Weights of a small model that predicts nearness at each pixel.
Model: 1.17M parameters, 32-pixel images, arch unet, norm groupnorm, activation silu, widths [64, 128, 128].
Training: soap at rate 0.0039, 17000 steps.
Data: trained on small renderings of single solids in any pose, 395000 training examples, 16.5 epochs.
Rows from block 3 of a small model that predicts nearness at each pixel, named by matrix and row number. Each number is 128 + 32 x the weight over its row's rms, rounded and kept within 0 to 255. All counts start at 0. Numbers have three digits each.
After each channel's rows are labels from the 100 images, of 14848, where the channel reaches its highest value: "peak at" is the part of the image that holds the peak. Only what is clearly more common there than usual is listed. The data: small renderings of single solids in any pose.
# conv: 3x3 conv (model.mid.1.conv.weight, 128x128x3x3, each kernel summed), inputs 0-127

conv.81:173048102141121131137117205090130083082126135082113181163106151101119183140099119137081109143132192152155134111088143186164131095147151101163153098127093116136119130094146172130114169156142143138135185081214066166121117194113134121185157129136144180125138143143157105097147135107130118123180120162120172179159143202084138075125104101123104144129117162153165102182126149187152116111100
peak at: middle right

conv.111:121162068142126078111143090108073149130138066141150126091180105184135165116094159125157148096178080145140095145119113135110146088170107148089114048127189139086123133118185069162105154146119120103073134099138111132157122122151108125087164053134111195087174122133154100133143159125101169102164116127111123150081133139129137090112115151082079135139079097104123062130088063170143114138048
peak at: top left; top centre

conv.42:154090152092159168127128174142095126067081112185132112087191137159144175122155088144117078127132080088163153172175134091152092119108148133105167111093114136152132116100122116205148145184138114127117082055151090133102139154087155173172134088124084133112147168095058124144144092133139113209115152175121151163124127149176140107124142107103057134083134073134092128091059131126152121091149
peak at: bottom centre

conv.57:130163140131135092155145113128060127094102113135169105113134088179207157078129154185137130136185087146062080146149095078125152137181056158119124140131209110108143131170193075119069129133105178109096144125102120113100138099171136110130125084119151135097145150119109087106205127136123103099162185169184120143082097103112096168146089130070092121151100083099136105111115112129149117158139
peak at: bottom left; middle left

conv.62:132151155181080089185169124103089168110104078115184135117129063158161164118116140192160078126183102163075107146107070100127142169181060148096132119159199134090127104165192081071073110120122141108113110098096107118110140114141147118103116103107171186113161140120123115126108144164151128122195176155162110120089091106086109176113150119107110116160082097112099108115079098108140115138162
peak at: bottom right

conv.82:109151155139087126098090156102133166105101086078127160079132126120123166136159135131155087173155141149108073122064067117136156156154083114090116160177118132117116134118170043073093108126085150143115051125160055135082123117078118073156115076140131189104102134081208109167146115165084071192125128147155149117122149159101138149122135116159118184145084098133140122137134075119129144138160
peak at: middle right

conv.92:170111149122103094173132086141065155066043141115158185144153133123138144104134131107128116141154083145127109118132067137147124111169096123112115087140115150103166135102162088109122090161126171066114131167137090094092121125075093073118106098149185161117138090151058137099177173132140148110175172141206097102136136106173145144129174133108125113124032166141083094194110144118126160126171
peak at: middle left

conv.103:099160156119077084125173111111065141113122108129103073079152102193101174155121171163154106173111137187109074142113080061122112077114126127111100121098153151153131161116134115110135152117122148109067080090137109106113122141179118135085133109110124157130128160167153132154156103123132160109116251169153151106106130125111117154135117124098069145155090088078070116106026140129168112155119
peak at: top left

conv.68:120145105108142143162074114084129103114111133165104111125165098124104184126147169119078119123146081119105171152123135095124139154132153080100145081139168083135103081097120144101143133117105126136085095118123125088114161089141118122110118131117094145061146170155113128080160155103186130030106140129145160062099179120079079161082120117085116194194124146069119145177129137085137068226146
peak at: middle left

conv.5:128128118173122096122139122124129146103117120105085113115168115190196152064113101089126079114173083128075114118143099081115147126159096131161162125164136146153100098116084095140095164176170109155124059127079196127092117127140132206095131108140113177156098083145098114119117141124108139115154111123129148121099128126100129079163179175096169113095139146166110111052075035167113138199165
peak at: bottom centre

conv.46:125122105127152156134133125135136109117140108147110048202158130118119189161168124153072167121077175185132129070122147098125140148080112131108102099139135171099108183082091123142123159061137080139138129086140119119115103147122204173085143109163112151117100127203118082107142140131219152099142110161123185114108138116162173107163136116158097103097048094152138143129123108100116148182060
peak at: middle right

conv.116:135150117133129083159136112125101152104134080130112108135134129174104146208057136104099089202105193169141119110115127127141163149136120118118119120156143110166059129147157112130130209161185151116102072145109100170122145133102077132138159092140130133109128165109127136126133135188142183103132139110120130134066071156108098116153148078169121114101004084125114177064091120128162118179094
peak at: middle right

conv.37:144083096102130112150154122118110092151163135153150124128210190184129107133167094092118125038142159080116160113140143116088142148118162077111132033126140132137154134117133175177174134150106101069111130124146120143177067069131094174132138120133111144097083097173108095131073116077163130142128160125082103180152133110085183082097152118131133103150129116184123112164105082159143108068087
peak at: centre

conv.47:137188160123118122168082093151127092071113132118123089060128118138146128113088152104122100120144150124060093128087126106173124145146139161146087136170152133106105105077174110139148105174106118145072118177110101136091199140138105072137089158103155159086116172113137123088089169189103131117107116106135182108092130127147131129148149081161119070165056094079080117175102208085182082144143
peak at: top centre; top right

conv.96:121186149171088068132150129112089138106076108077114140109092118123072171092132182140096116119146104155061077134117134091131186156146133160138140150157166100080117146151183104100120099122132135146123141104130103132117140091152128116075111101081172188087123131137083110102158160159107168075113169130181097070066073104094107136096118096069086124144070125085111134098079091074150116164162
peak at: bottom left

conv.27:150177207128117081064137153144115138150116139123061099129103121153126122101125195123137166130122156178067108083166108121161158092113125139121154115109105104139170210111167113129082130165111101100140138127114125082095125061125097095160134164102098147071130116125087172142116153148181090095107192129153101125117114141078141137090076096087127113156093054108160142141082146114210149073115
peak at: top left; centre

conv.94:206104111118102150125165125157113155143094116121117127148106132115092138106096124137093082122086138133144104030159117188107157128144082156128107129189088146105130112104153078114100165115168122123202160123111104141093098138181147168093121108133126153079174141124098085087143133177111122087139142156185140137112145123121114116183178096142153141132074104174122142115040127198071143165044
peak at: middle right; bottom right

conv.110:101140123136120070130161157108054131174138141119114159123159144170141112090129088132153125116148096112086079175131158137082099177129183118052125135153105188185119109078133174121159161114109149176154087131098124078106182165119115165090111096148072118148151098138080096108110148177200115161107087102141163118122117158067100085146145112150149180121128077141148114097109060104153079178105
peak at: middle right

conv.78:131121145126081165172106121121192105129175121150099102156156133162067075120120184145101150167104077153120195104115126099088135165087119142092122137158130075165134144124124133114124131115082084083158113168118071109082082082135050150147116084148107150135192244177115115072123118078106112120114165101149144077065110099138106147129125104130150133161144135153157137120136164121151126194144
peak at: top centre

conv.41:143155153206104113160116117145112109131132094137176168100077093175214126063089147183148112150151135146077096104132135131126183163159087107144187087116174146100082121163157082065100151129153106144127119149082134116126089088130077130081166137127168133100145180137128109130126150137098133126144146138152094060084142100134082149116108111096107115106063129115157076083043118126112099105180
peak at: bottom right

conv.86:114141141079100110068141115088142159143113143130139123115090105141102194070161154175123091129118068197084144063153169090102145153124110143106087112131146134098143180080126117180116115148108138115172163109136105192140101123174147168077110083150140178101078108132158086120142097111112123092133180176086100042095076157104162118120171131092140116136154102110103171108090091117123155203125
peak at: middle right

conv.85:125085107120067188140117089147102169117067122163153171186131110106118180140097148133157170146096125176108170070144131088197089112131106133096164149114033109148138187113092146069105149083107123116089056100066135157122089123143103135090119095099143089135193146122122137139174110136164164103142089139123113158126088151162105126146084084096148096080122148162145084163165090119128143107119
peak at: middle left

conv.34:091152138053172074148145089100104085166096119092137120055115104111143200137132169143090109162124105154137043119146111102118141161150118140120128180121089135128095110083147082096092150113093166170154135099099191142126164155139160171092105088066089101112121103146129050091139164174110130121134158128159094092117184131062154130164102159073111160167108105130131122101128134139086120186153
peak at: bottom centre; bottom left

conv.113:111131133178065141135200126143100162159125133092133089138148124122147172108119145160164115142127093138111114093148116063086151190151118165142163108169144135118110132161162147095109160124169127156153175104040142166098102121169132126078095095167180164137132070159087089076162120148171176063183161166143143100142145143111099150133185117098101103127045089125127138138135091099090073170136
peak at: middle right; bottom right

conv.38:133154090085140117076119143162052167130123125126161110139095107149129161074196100191132117091117121118140106167165120093153136200145137203081104150140173130129133111095131106122139124126127118115158166135156085136103108121119154181086185055199131168075111190097131129123130113126074136092097163107146167102129117110137172128134164146107121125135037078099151163043117130159162126153132
peak at: middle right

conv.40:175137107148203105196151098125148108190117124123092106115159151182044117094140112077100034086176133097102120169155138143122117131098163140116104074190138108119121126168154154142197125130202119113122102116045114137056137142123095109156107109171148135157130127106129143082083164108109106122107132126156178140130136129110167145149151075175078138148158186157095156123139106116109119109126
peak at: centre

conv.19:121120125126081150129149142101125079162164101127121091096139124072116130194105188109116118145103113186120101093151146166157124154134112080073124183094059142105123103088094105094098149144070091152135106107096143098105139135173175088047093193098140108116110186185128110114054188148143180147144152103122106111136191101136130101157130115097141141156048135148122169089141127139166090100112
peak at: bottom centre

conv.72:161121187113130142099139169146112145165096219135138132188095162072103096124104139143101140196123176156145104103045131116112137099115171108109136100153117164140155048119122161128132109138110130123072086123088090162091097139164074074131165128157121098069131152175056160154156101129146128023156118144157152155158079134140140141127137111106119122118098088125144146082148116185126130106158
peak at: bottom centre

conv.53:136068141060127118063050181142061110134113122175076107169134128155122090082133131103085125145126150106041111112101143130146164120091100135135106169128068107112146108077112090156110227107122120108085157153128121120106094109180107116115148123202126117088089101110115097102150105115097118126105118145117163102104107129105100162166127122081101067169132125096114115125143187185123184146093
peak at: middle left

conv.33:114141181135213136138147082141102136152125135177147087132157137137202191128132117147108098115148209148093134146140109080112112186145109120112115122127200144165123096098156118132103143075169170181054113152143114078107096150096122176129124100106134139067096178148078146092162106141108174132122108102117220141078161147159140138156161166113182172143136080150126112099120116183108137135134
peak at: middle right

conv.98:131167135168109135107130142177105214100082106042116090137133114111132128132121140160152096213129155185095082119160140109110090093149141162097127107155186100162122191132113126107141062156141127090114159079105129054106124169156164120129065091148151176116141162125119202187130157186165116115119146129141150124077101117173111159123109128105150119081102113134106112109068108094088114164136
peak at: top centre; top right

conv.115:124176204115068077116128103143145119093156130085110133058139120143120159134133151090091118132140125154103088169147148143071069185101119120108131115114133126132136169134120138087149093180085093121087132106141166147184115094183149151092137161096107158198141115182116108098106143138198196106118191151175168095118089116142102139138113154105163132171190085073086171126153071133149096116127
peak at: middle right

conv.32:127160167078122112072043109126196115095114108109106081092082118156149174166093147094099074098136164120073101121139126170162162168126119127150060082155113172137080119105140099179131128159158116085080163124159188142110180107142161126093100145060127166133114150145177087112068168148139106087119155138125144112126156109128113119150118125167171114134087081104113113164100165133103086179071
peak at: top centre